Rows from block 2 of the decoder of a small spectrogram autoencoder, named by matrix and row number. Rows with one number belong to one channel. Each number is 500 + 25 x the weight over its row's rms, rounded and kept within 0 to 999. All counts start at 0. Numbers have three digits each.
After each channel's rows are labels from the 100 clips, of 14976, where the channel reaches its highest value: "responds to" is what is common among them. Only what is clearly more common there than usual is listed. The data: synthesised imitations of 52 everyday sounds, one a clip.
# convs0: first 3x3 conv (decoder.mid.2.convs.0.weight, 128x128x3x3, each kernel summed), inputs 0-127
# convs1: second 3x3 conv (decoder.mid.2.convs.1.weight, 128x128x3x3, transposed, each kernel summed), outputs 0-127

convs0.39:527500533483499525501510504511467521492529489568481472530473517502490478501511481518512522475521516518512491449499498494476488554480500470487477445532509567521484527533484481485509497479485439503481469533487446506470495479528478487508500493504502457500495493485493486494542515501520529503501494470470474517477499565482512552499482477461489494535524527503487461493473438506460513486495
convs1.39:506489474498515508473512468526508471532518535494489496513545488504526491507496490464446518497511550515484493515496456422491464517447525514552446503499491512494503490451486504506539505503561467523518515516502524495474520496506475499481491498497515502484511511483475540537515486519535503547466528499456495512496497552503455466532515493476462515506501514518511523511527513513489484540548
responds to: household; mains hum

convs0.116:493466516503488546523509500485475562513516490496489484482487492464496474487500502480501514510509510424500507488526500492471501547440473515480554499503514487498506537492478513490579489528488522490551494541493549492484485496476467476514482486514521495510477503500516516493544481555550478519499503481519488521506517474541511462499482500552497498472497510488475488450463536503527519529496
convs1.116:522527502523513500454479476519504511520527513519517478493518551507522532513446521507493462497538458520477485482496536520484501466485537511505522504508542506497460451502507497478521506512501506552492535512491486499479514539475495550566493521531453469515531513509471525503530548451477512508466491468490475521478514516530521529474509529474447483502471515525520471505491525534508475507508
responds to: text has "noise"; group: machines and effects; electric buzz

convs0.9:467493482521489513481508504488540518498509516485509442469475465487495505482529490500469515519544518529484534478556455524522492532498479499493515505495520502481459459489461488511532502512523528517468496531491499475501538458480466476492505504443485507549532479499507532520497448478523517493519472452487500521514501494464474506521484519525502516479535506527463505526432542535507478502542
convs1.9:513528480494509509466477510503530535493528512494539471500495500486491535489493502479490495519481533491495536547468508517497568512453543499513495471489511547484535520497481455509510441514482439485486493502489480474512520494515472539493503484451534509494534567543487542481522519537537508506521495501517521493502482511530487486472454507480475496536521460491498529473495535464508475494506
responds to: machines and effects

convs0.94:476512510517528455503528523501481519485496512488508518489464613515491531517511537503495500550506490448438512531528477509499506508495469584482457504472493510514507477489477522468496485510515466499526458462481480503457484486515538507525550497492474500490515482518530500545484502498502502462503537479509482500503483515498485513512487488527499523498501523510504471480489509536480516525474
convs1.94:511495478450489514533503521528477531511494481501495507508492465502520473500502473476485501507493469524503536505542514482511520498512540487509483521517494484507555517496523494487534469537446502471489501489502456496467528534485555471535508505484518503488528522451448494444551476512498509552496507516468496503528499486488482525478451502576466508491491519510498538493494497435472491501497
responds to: helicopter

convs0.35:516502496504543516485484477598507495492470489481519496522492467503483485492512507506486509506492524563469532477538462496485494494519500430555472528504508498498508492492515480528441477491517468504496482489494480496493501506516494494494506541464468495531447525497521486436486513561492536473540466472534488521497493488513483487499455488478504554466504504501499502516507475503497482492494
convs1.35:508478480518461480511491477530565503519506471439513494512514477478501487474519511519477517504428478500541479470491542471492485488486466512547496472477464555492518503506477499507503461526495494503501507490540471496496522490491514506506517519456498526528451476525492484503509479565467512496455508475493514538447501495476506460516478503511511540515503496510519497459522484492511525511438
responds to: engine

convs0.118:491516563505475507542520512477489467484486469552482479495517505526485494496465507484499523484520500470476546534498518527523516483454528530470490525539462520487458529505505496458488519504510503484504530485471543483505539506524503491495488512538498448483512494506473523534487417509527475520502503497489507467510539474535459486497489499496499519461475486460470491500453544496515529518520
convs1.118:549508491488482494519505525488490480503510510511499499473526493485512540499475500475483501481498516510516569513508503525523480522467524498479497471485486496426565529541514534488487557525503503509522456514511529510493494583495497513514492507472508494544535548475500513463515530516513473493495488516498455516475550497545510536489507498517518504538492485480550519510470476520514460504493
responds to: quiet level

convs0.91:560479508482527492506508535535491541468473479529477462553480495505489460469450467502501497509519515522531477464491493500510525516472483512505472483540521543465497525482525459548531507500506497526477531459488536467543459499502485478559477518541520474494482475505490523513532503496510511485512550459489498509462493514508479486461480528506455490491462491482474494481502503514485518514511
convs1.91:508523502458482505496519500510523495482494488515510484482480490509510491486473503494469471492532516478506515494515452533486500502516513478553498447566450457445486464533521486477517554491487452477479538583495476524495533487534485499547502503500546501471505541505504541537472551508523491474494481474491508496505523512511462502463492453500481481514495508513495504526508512515514514499486
responds to: quiet level; household

convs0.72:554491477501488459453464511500484552511467501471500509521502481487506494511501489520468535489528453487551462536499477508520456496477452489510527531477507487497496487502506498522480517505495534501486442505504452468515505478467502526444507514518490505486482460470500537506481490484481468534488515500505493460473488534541524479435506488502482495481453457480513502520493541466512494522533
convs1.72:532499533485490500520454520513493508499486501522505508470487510533516491537504510514523530486486457511482546526493526467498546474500537516502448537494479444484498514512491519536509518522456549475438508472509480488503511511549475494487488497513493484481469493476463532490523464469517541509488508476540499486460491536530513464518526466529485487459494527489485503435494529497535532500500
responds to: rumble; signals; siren

convs0.106:521478520526469512509505513501497500461537520548469486488500501514514469473462505555538486479477502504452462492487504512519502509503536486549459465453500493498523527514503472483487508467494481487495489512476488571498483480476493495521537549475511487485480463520532521506552585488492503501503523494509482514484517468512548497488474505557495477491495460477483505512488471511455505511509
convs1.106:501484484497491544504486486487509484503509489481498496480519486498478458483473523510464523494471496504485515537479537527493520516518482452471517467485473487511474516469488515521507525450530496508547484544483447506489455542419486517547487520493548446532463452503468499542488502499480496473522477528518448467485517463500485528522499488472475507491492504508503478517498469470522492497479
responds to: mains hum

convs0.20:459495489511518521469520501447491474515507530504495529483480538507481487490509494481499501490494517473521461512537539484460495495540534461492466501510508500522506467523499446457544434504471468531523497519462448494499509495475504485524503490483443514553529511489518572535494482476488480510462479488492517517529521504496486497490506438473519495485521496518504508549506497502493504463513
convs1.20:545526516520523520505498543495509498506493530498512442482542505565476504475481483480517493499473536489505544500484522494516493463506520485471486518496491495540500492435491523456507440505469506459507471483499516441526519511482512522451464521547488496485481527517478445470483530463494501486467515496518501524467513499449484513478521489511502455493498500489504481515520522505551522489490
responds to: clipping; text has "clipped"; signals

convs0.117:494460531462496477476497507481480514518540444488501510500471507540508471538495471489490492452480494493482483515468530493498515506573501498495511535517491486487511520508496527532440440485484483506497552545512504507503540499552520502506500491501504467494476546519504485488488494535507537515487496475491436525493478538505503544507454501510495511466536487531460485506530485541504534486501
convs1.117:505463495555492468473480511478477536523545519440498535521523494537520546516497502480459525493495503495488516522500481460483496525499521518482525430511510527542513495543475498492492520539503473512521469496492518454482523505477508525539513523506507554500481541495530462500483498482512505501485518473479498476467464503425524504498517521441532497489505509521529506498466495492502496469518
responds to: car horn; crying baby

convs0.31:447488496477477459467514511507513479517495512476540507534459501472499500504478500482523541489501482472488488515508484503506474494504446514475506511515507471489499450484579467494497467460479513496476452536500456499474534504481501480505479495495517518493517475489522507478511498480492445493503503470492441464512536518517496546481485479508507510527499420492522475520516556501490485454512
convs1.31:504488539525487462533515495464439479470545499538445468531531501495535497518507509539499499520508475549515487524510541496497551500518478474469538518485462490488502489552479489510486499532523518525507499486516490478486508524521498511501524485518533499483509509480488502476521530520528514503508505494492517540576526499540510468526539491519524484540515505552473527530539494468503523520495
responds to: signals; phone ringing

convs0.22:438479505520503504446521467509517522482523505513495498491512512466511477465526533520499489476487477485539503488493512504493511459485485520462517527484513483490545512487493500488461477474485520520559515504432497500469532507521544491548501487505508460523477511466467477476556504492495497516498484522499498518491507504526519543534480525506501525487477491472483438436521520534496475446516
convs1.22:488453471529492516507492462474461460455472498516478462461520494479523506518482488454475512506484475529509492554499470479526476458477496513457501511478462506516536457481493504471530489493506513466517538518503481536472588452482499507489506506502526475510536469518483533473466484505522506487479500512457504464526503478499513510526543534494495473495495513492492502492538467521477491531496
responds to: thin (high-pass); signals

convs0.73:514532502464494500501474477451501470507503471473478480492472481532469478531523520487489483510489460472518493489509507503486493495498467479489485517504543489484543486488537529545499486495508461503510493580517402488472501446513512505507485513467517485555499514524510525501481504515512522507493477497531503479480487486566509517516517481491545516518503494471503496514539487491535446504537
convs1.73:511463504525487506524498509455497511536505491489439546473472515498545509520539482499498473506429466497478531525472508514484500516504520480482508507503539525502511498485499489481469583498496483465518503574536478485493486505503496491528493536487501484527515515525502483466442478513494495476535488511521516475471477502494524482485514462492534468478482496483543510504503478507481472516437
responds to: group: animals; mains hum; howling

convs0.78:527460519486480508508481506492554466517524541490508536544496514540529511512500479499547478494530437498501503496447472497508477527524502437516470487495489556505477459493487509521487505523530478515448502510526464493520499483499517508504456519522448482513454501474503486525480525488479466464529480503517511534476470566497515469476481497520523504517501499503494516525505485503462520522528
convs1.78:509530473495487448506482537490522524534500476487487474514500509520525536509494505489442507536488498497548527497490504472453517545541504452451482500485500501504536500508545504548486500534464493493498495502545509548502433521528514468517519538534517546527462497495506505498491524499519508499530469523518498493431463515513515509507476485511491509461539511537507518481512496504515531508508
responds to: household

convs0.97:528500491508519511530485491524467501541486480509517504482506474482530454502466535479530480505510511429466520547490477510446429519489508514489476516480520489483532495453517493483528518509530483512530492502511533525490498498474502463519481469475498490532475538504532479495521473496513528493455487474498470467530487483519497501511500572475505501470528461512562525483466470480496487506511
convs1.97:519493463545548485519513497470530484538488465522459486487507489488545507485496482493488522523486483479475466513488485475482479515497541506498514527504474511527513531501519534456476470513471449496521475524533505504465544491488470521502490465530515538447528518465542502435459526481537524485538469458472504484484512501501544471507486474489520487485484475526498483506484498525481456507515
responds to: crying baby; people

convs0.49:436480496472509490461496493513506508485513501505542499524451480492497502514483512500516548476501494496470487528526496508470472484507477517511456463501505471491506465500568478481485473454504512513504442471479458495500535484465488486536474496464530527516510486488517497515515509482463488524518507470481480458489520524505509557469468522475499530515497434533480487524508529542488474452503
convs1.49:502521529523527499506519509502538510531530494530473488576520479490485475509501487547500525483481510481525488554522510512497562475495469512498504495494477476511507501574485515495516501529513521481490494509501496453497503494526477511522522515510561525510534507500535512494504522519528500477491519472482517542565523474510516476562524504515512479513545466534488535509534509505504556499473
responds to: rumble

convs0.77:497481503480514490509472509506485505544518493530526483498479468487491439508499485479527501517530516490483524480484508474444478517450481533513451491496527536455478460489506474543541512460480483512535503526505505489521516461514475501479523492512531505526515532518496481509512486487557498483476456483458451484496476541474510497514506461476485478528519488536510539437540513468508509485527
convs1.77:522524460515500476480517517530523528520550500516482464513517467491524480532525534522496544516538510485495487502527449503500466545451534503559461456487520541483517477511496491495490529486512490521485501489522553483502502483522493488465491480535487501484526525487503513486531493494531521512499521444476472505516491550477475484522546468478488471536505507525511531486542515508507520517555
responds to: helicopter

convs0.38:479486497500523460501505481500486515473487516497518469499537502445497498484462526511470496473507494537491504495502471497503540529453521473521476479521484477479523505513527510438506537506512496498561506458473473496522470548511518514515511538580495502478483466493479496522479464478519474491519518514546560509491522485535500479473503500494461505481468507464515491537469483490482501562515
convs1.38:524503540508462532540478486501508494480509493509517460497514513514490510499512505524566457471484490492514545481472516545465521520517482508483497538511520487476514518444501501506477520471508503486501515460489465474512500453518503522483478480508500497454552456501462484489452543471502458490468496504521466523510529497514520512461487534498500488510467542456564468533489501459494503507497
responds to: engine

convs0.108:509479482480471483547508473499516503458525458544511498517473495478465447476468487530501527503542472486519477506492500484504490497492462557548512459494539499485517503464484489516509514475516559500529523539506534526509480508510487490506466490517512504466516489496497510498557493522479523493489534476515531465479576478507515546527465496532503499508477485498472480498512491481459485528456
convs1.108:501528503482520512498513464478515511511566502542444498513516500495502485458499491475540514522562537476498503516472440501490495520461504506492485468515525559475499519459479519527489587489509503554478530540495506528498487519491519521493495518518520483483501535459513535500482534521503487457514474496507515477544486498480476504501451498472503478524489492526514530507507492490483491533506
responds to: quiet level; mains hum

convs0.37:486452458551482465481515482508497488496557534510489515523471506454511459479529470520497539464468510497494441529508480488479502460485490526525460492500508490517518468512556490460508483502511521483521520489453464551515470516456538498502515494507502516504457497484479508508512498504500483538495507481496522515544489462533504483465459513490501513449483476484488449494498513529502499465481
convs1.37:500491512471493516490462481500510524534534544465529475524513496440497486484491516471493545489447467531497509542500506529515470456514459544490460467479506531497512480497509538444516461496525545447472513501478466491438529460491528525499482496490543486478501514471492504480498497480518516478513524491489540497505533500463487501504483515502505489495498479529516494455501478517502468458497
responds to: thin (high-pass)

convs0.3:516499500509556468470478534534493464499499463512465525523514490498491487451492475472521503523479505545560491484499485496469486473520554514501481497494511526486503547496504458523488498501485486526501513481509491474545466501514532479509477498467450478498525509470500425507482497529474487529498520510496499536517508522509496532492464550486496476448467500474492467479504470499483513554543
convs1.3:506483495502486521517531478504470463472466483499500488505494522504544530451496542524516532494494476459457527509530480466500539462545512516468464479474492435458477525523515492508500487482546524483541511515513539532489492554469510517516490482489556540477478464497521541510474503492506485482502477506473498485478499460493503476532492527494501502477545503516476514509509463480519460476525
responds to: mains hum; animals; group: signals

convs0.29:530491457486497486489497493462501456508529511527493476515531520454502466490479492480500482550516532426494542499504527494480490451489527522542494446433497498508474483496497517534545444469502469499511513497490497527477482485537497500499523518512520514518485510508502502498534487491531544509525520502506491497472515503533473469502456470521480511481462517438495464512503525487466517532496
convs1.29:486484506469517493508501495509495537516519541481499498512520488527484514524492499473541510555514534478507482531506515506486504461537510475524475510452541527527499470514514535529441523491499514525485485532523490525481488525505515510500520570495487491579518505539497513517528476470478549518511498510467454490479491513499492469529479454525520512560502500501439498485525509508482511497535
responds to: signals

convs0.47:482487510461495458495500501491487525521495481537482528501484537483538477444508497514510523533549533475486468510514504493549533494540469473509497480468513505483474536489437518498460481499472553528520537521482525485528530525512494529510488495517507500537455496520491474500511492500511530481514511465500518520448477512518414482531462516508479472476461503485505507510482484516504491484471
convs1.47:487456495518526528483495469514551479518479477530519561527498505509483499533487503511484468507514560481510484507519484471552518496502515500512506504498506467533480470490476462502449484501509490474437478538514482489498498533510490502505491512506539553507450475502469466442463464539500447473503528529502529464485508514504520506501471508523499498482494493525510491526463481480459515511462
responds to: household; coin spinning

convs0.30:504464492472505508526475482494476512532509452465492546513477502479481481505480473515523498463467497481529499478518502494553481490504466509452492503469498517507482522486459513454505495516466519492498474499510480481487502491498531520562515472533501507483474504478497458474526509484504476444511508503512550557510529421506521544491491516484514505509485544475512465489502507543443499472472
convs1.30:497492491497512525475517526506477470487485474527527472523463561533498506508511472490514535514487510479510485489499476484488531520543477527472529486483478480503474483525459498483535501488515467555523547507489456529495516468498571507555528488532545554505509439506462520510484526472525503484501528501504528517527489501513505504481491496468479531509484521545473462535527512482485485489517
responds to: mains hum

convs0.14:493475471519515486489498509512500470508470495498514508537472521485517455489534498476481501496517500483489498484510496480502508516542498490479537520494480492510516506501484513511460475524515478489522514480497495481496522500498529481490520487425467549540506465522516404448514485512496566486526489520526462526434472475502437455478492527499505510471486504539528488509532500495518476490518
convs1.14:444533483515505438511509514509495458510513506510500495463519480498515510540511520469472441473480517504451534476447531530472463468499500507518483526504507509565506501509488481493505489506520482503506502470505497488509489476540535508543520489488473471500479517502500481492539491543463533451503493512468493500474506463479521443527457517505525470529489498520482468506531466500494545514473
responds to: clipping; text has "clipped"

convs0.44:491470566505467522499523500467552483528514517496495533458508494452516441462505494551501510490499477521512517464460466490510521473490509498485505529478481526539490505500488536482469492460472496524486470509505517507508508487490523530537557536479468508493510472491514483468518434516441495517531508516493514533489509507462504536504506518497477494523499518493498539525490477507438525502491
convs1.44:489526513501510493508495488488513504508439506477515494494535548482470473469534488500492455508539503491475503495496527451503495480509492520535528500472463455516503521486466479541529491526473496502459505450479526506535490528469553486484467523456450507506503495534488519508472447517448487483516506466523540519503447470478530527495511498462507500503495506461475524522488512458514518473482
responds to: animals; mains hum

convs0.76:562474487491512493479479473510509504522464474518457511508487502499483474438492479565447520513488454518516488432536489466534508491505500463495509493472492516533502544503502485461478516443486528551473498493525496475542493500518487464501520525498505487512485500491489503477524445501484466511481515470507512523474499500517496494476521490458490502448473497451505511495478524492510521539523
convs1.76:510526526474530510490503492527526516492461496521508501522473569464526504443525498489508524463521468501511517457497485492496536501526514527498518480490475454460502499560502489476518491511530519520510509515510507464531485519466532496554517494527512536465522435534486514501468490529492489506469510497513546533483462503489495523468525519513484551520507481483470522536510486474521503452478
responds to: animals; mains hum

convs0.99:559499493492529512492479509473471515519506499527464466483486512504519470425534487512473515489520467504525508485522495498498493510502564460515452531504456507504450561505465455501479522468464499526446479477477466485530466485477484473493497510516493505479531520502496466489509477536502487530514499498500509476450479510493474467464490523505501487494524492491489504525445484474460515498523
convs1.99:524492539530486495478501520494537483518487529518521531524460493469513577533528485544482573500553505521473494512477448528503487540480508487481505500494463497484468508453482476513496500508479526496501472492477510475506461512522537495512495509514485527470489512506475503503533526490515519496457524503510504431495501536522483456492470497469458529489532491520483480475519470520518484467516
responds to: household; rumble; white noise

convs0.120:454476514477501500495485502453501475530469508504504509490490529478464498484555487492492476508463528486490453506528511494497488499564518468474519455475505529537552514499525461501540475519514468513525512556489495481527518493493489521498474478509485551500586444495468513526479482478489492481508515510500506485502466504487540554476498483492514464530488512491480495504480513516495534465491
convs1.120:489499486530529473483514527473474459467525530513534476493499476505452547487482490534480468490501523477498555498488494536474507513499500504449495510494548466519516503419517502478490489471517484498501547509521542518530476510505478518458507464497457513511486524505481453524491512480525473453491519482532528484515469506502518466520513518513474487477486500482467454501520557487528501472484
responds to: machines and effects; clipping; text has "clipped"; text has "car"

convs0.83:484483460503496508473492482487494504525535496473498534502494539474487465471501509511502469487492519501534526505497492506544481517570474478442504524476489520480534526500471503532504471525441496530491493469486487516495560444498523464519518506501499489536502495497475472499497569506513521472482504481494495511520458506470518554482487480535504449511510470493498482451481483518492454456504
convs1.83:491460489510544480509477508505484481451486531493451542514494532502519530502547520516490551510486491495487469505519483498510534501524481470470528495521526489508467481475482489496499454500488460482491526513518476521514474470525519459516551457505495477487488491491507505540504478472508491513500509532566482454495458499520511530509490514488443468484497453511447493480532457497466479491537
responds to: thin (high-pass)

convs0.90:549500462511477522524490511556483497507483516444463525533501497504507515465537434495520513518470532488508524486524472515488485501479509522503472557516507516510542480490502485504530517498480541511492482478502491483472474542560511445505521486515526492461511500472482469479510481475512542491523472516512507496493476437505457525546479500465520490520476549488504490517479473486479486497499
convs1.90:497523508507503469518503490505487465480484511511479456512480471539494535491461515475512508506476458506472442514531510453499554489495513491480535521503486469482489504529486486505487481486467506516452477505515562501506475482522490537466496479525500512512495512509505496466451483495501502458471515471487479487470498500443480471505536487514492445512451470548496512535580503513473489504516
responds to: mains hum; signals

convs0.88:509502482479518496516444496531500574521498502474477487540477568503473511489502501495488522497501519445474459521538491493522498504498483487507542518496501507510506510478481544511492491587475474510488459556465489501462481490508517491487502509483506489517501490481467438503495474543499520543491515483513505505487474473482492453504494480507463512475483541465536489478505483482541522484502
convs1.88:521486490441530482504519485515534537526532501515487474484504483472488522513443507546499518461481516521503524516485503497486506523482502521554522513539518476499511462489514517499520535580451474488504541527485504513491550549463525511514503495500460527520514512448508508492525482506496503516498478504474521527502502506458514506495492514503520512483549501495524496468516497526554540548464
responds to: signals; phone ringing

convs0.1:471487456549490555507541496519501479464492465451495485474515499511504437518492522510495470518472500485542541491490494476510498491525499523496473526521478449516524527503486545479529486511472524510486507524498536520471499495451474471525475475506523479502498501531546475507521489525483495445527495500469490495487459497558524551538469532524508477477494504510466495469497499496474519505471
convs1.1:477466480509520475530533510505528453513494482503506542521526487412491487458478483506449521504468505519518479529478539495527517498511491485453507485534499499532516519485493492502495503517463493484479502488507489490502493539502474493495519529474470499503511513510499529523460506479488548497521472499499558518520499498471537498528555520502510502556562496496490471523487455490436476478482
responds to: howling; crying baby

convs0.45:503477496512492500440487500492530552487534507547485495488540510506466465518470512510480488489525516472509489520489463493463478460478483494450519477456503518516486462488478526452504544516489499515491541483519501475477522524531471537527544508521488477500478505520453491529510508534496532496526499478490496479495466555461467508493463521502502533540509482483486468473499549525526539481492
convs1.45:505507497484517488523505520554535527513470468505501472525530475507520481506463508514510538490489510516473522496573503492487562471486526506508495503521517490583514500474519493481524509516466464492497528484461537522493522532471480552530479513499484524487489528521504530502488503502507540532501494525485502476482493498503540487491536467514481518507545477544441498468541537527518521525502
responds to: signals; mains hum

convs0.119:515499463533519484488475492481485502541495511523495483476506488482495502438543519504460521526497481517523487448551490492492524511490518516499465456470477483542479567545484492489512548500518496518469521563500431494509502481514477477512480514519511462497525509508485490501481494446527490491503492489510506482474470514494494488467480504496501481455452534460484479457455513475492490495523
convs1.119:509465512486501497533534511499520499490535487513520516526467477471523476494521512499493528492483517512570540543453522465499545485518486461437486500472514509517498483455484531537479501520540494494540473548527488439510527494539492491512510542496480514505507488489509502538474489495461531471517482471498499464486483508513480484483503510477502520494527449491446462499504473454507495479498
responds to: rumble

convs0.53:499495528489467540517540478435532508514508540475505475531466498507482519552469496487496454503505515484495492545511492505488501533535510477475498493511490512475513486504482504517528500494525487494517547577514525527483528502531509483500472505507458473505488516528495506512523519510475469521496464471520485416511519517502491560501513500524526515485541484516472489537472537522511549490522
convs1.53:476540478529515505502517553505517502526479528486516516485526500507510535463475470501475533521495538522525431488500493473523469496500522477488496486501513564519513500501488506476507480482496505503538485480506498557495478492455485511509539549499542530511511561499522477484489526465488494509511513484466526425508502505469505524476513540466450515522505496480530537470515483505482474508537
responds to: reverberation; text has "room"; text has "reverberant"; meowing

convs0.86:481477511467489510506501500522523533476477496512519527525495469483468475485488554532484518499476488486486481538483534488455545488477524517522511448518525532517545535456516534501497525507449488531544500485476529499477506491516510490535506502517488479506506476506529520492501487548517512516517533468515463462513508526503550504503440518540510544525535466495513489462515474485460471523526
convs1.86:502525505482495534534510524558478523488480475538459477483503497527505552468478519482489469454493480518485423488536538508482504501490509530509508502516455492531501532497529496488565500454519507499461551504511514508482509506505497533494482506549445480461539504508519481459523517483506494513494488536498473488497508489491467494489511495542489512492528524472516470465538486489505546507503
responds to: machines and effects; electric buzz

convs0.75:511485503464480486486505516486467491426516487497497527513521480531464498454506496473514506499451511467531528503520519469496474484577514585476536514520540502500535523497472533511453501500519490497491512541475518501529506514514490490510471478500478490485507471537516470512505516513475488529484484466527460506519484524507501524526487477481523477490512515532471474450540502506495545485530
convs1.75:501449473544492516513526497512500489465546526477504499459484464496457451450468496487484507530480486497478498538467482523498463515514505501473512501517512458501487521484502457505465504526515500460459527524492525522522490483490519499466528468501458483481478530513538484486487505520537480510500495480537511485524450464496513538538493541479498498526520510493472460545574505508494485520487
responds to: reverberation; text has "room"; text has "reverberant"; clipping

convs0.98:452521484477532519532571444508509473517477519455500476475490527438503471503493570498483475483515535399503508519534482502506515494488487473547491483518489496498492500486480495467509507462492512513517500486511513495487543481514529482510514495472488473528526529473468489509506503518503486534532463467464471495496517505522493498513501507482501506451484490504496485508526544469488483511493
convs1.98:506499464536522493490504475522535522512545501519457451471489466484490537515501488487537520511503496475518490517493417534494497469473471490527477504512504512502498490488479528502441505476469488517512510501508528479514512503462493508533482542522504478516514524550531517471509502495500493520502547527481532458507540528457480499476555499487545463500469495455521490480521526508462527518528
responds to: signals; car horn

convs0.8:509478530510508481480527502490496523537502526560484489458558516462530486472485515511495480456510525507524497481491498488548478529485515461519482461497511493512501493523491478530533523486504446526494529497492512502487545487497540525496525493472482469513473460498488469512524566464472499480511478470483538517478508491499514428496459493489481465456497532471478504491454515468497487512489
convs1.8:470554513499519506491516550483549448518456505509494488536488504516542497483539484485497462452481498528492504483471479456486486485504478463531507482477517462498514502501509520488472490517513499490517485495479547511476544511489465450514488497499491490507513469497519486509490458433435483510479486513515506518513503524569506534488513471538486456459485549494510494511465503512496500511507
responds to: animals

convs0.68:486486483457448484524485490486478564483478470509513509483464521525495488526517535518530516493534514498461445510497467523517471483488476518482490440498540483476483485478486516520523469530497500527503491512495454461506483498479504546506494530423538507525500489506507498519513478499500493513515477509460448486521471494520477505532490548523471533503528483480514551500520491517512492453484
convs1.68:503555505504482501506513521481544542523498483543520468531506496468490527487534508461439501524500488538501523505530489515519497512492506495494490492556473535474533497516469472463519533563459494484492522503514496469480464497519477506516484476551516524467509515496510460448491484507542524535510508478485491462481491517495512518510477500528512519470521527505478492446551501513518543507465
responds to: engine

convs0.61:478478493515521460473465494525536476502524529530488506538495460495487489469496509472495539486522518528487472545530488494482515534508513524521514521487489488473455499507514519478463471510531520489523526454485474481511475510470520533493513521525495497475475452443541510494486506486496521483498568518511492467514525481483431448450465496489462501469519488470472483495523482495500534508485
convs1.61:495479529481536520510463470558525512495556490489488514516466505525489468512475480535482495468477542463463537513480509522485513507477508493531498489479479499519472537479520505505502509504541508465550500506471481495509512508516525541501550498491497511509476525470479438519515487522494538500511506483513513492501554492488520512503403530525519537504510497513503540467500522532543514513504
responds to: coin spinning; phone ringing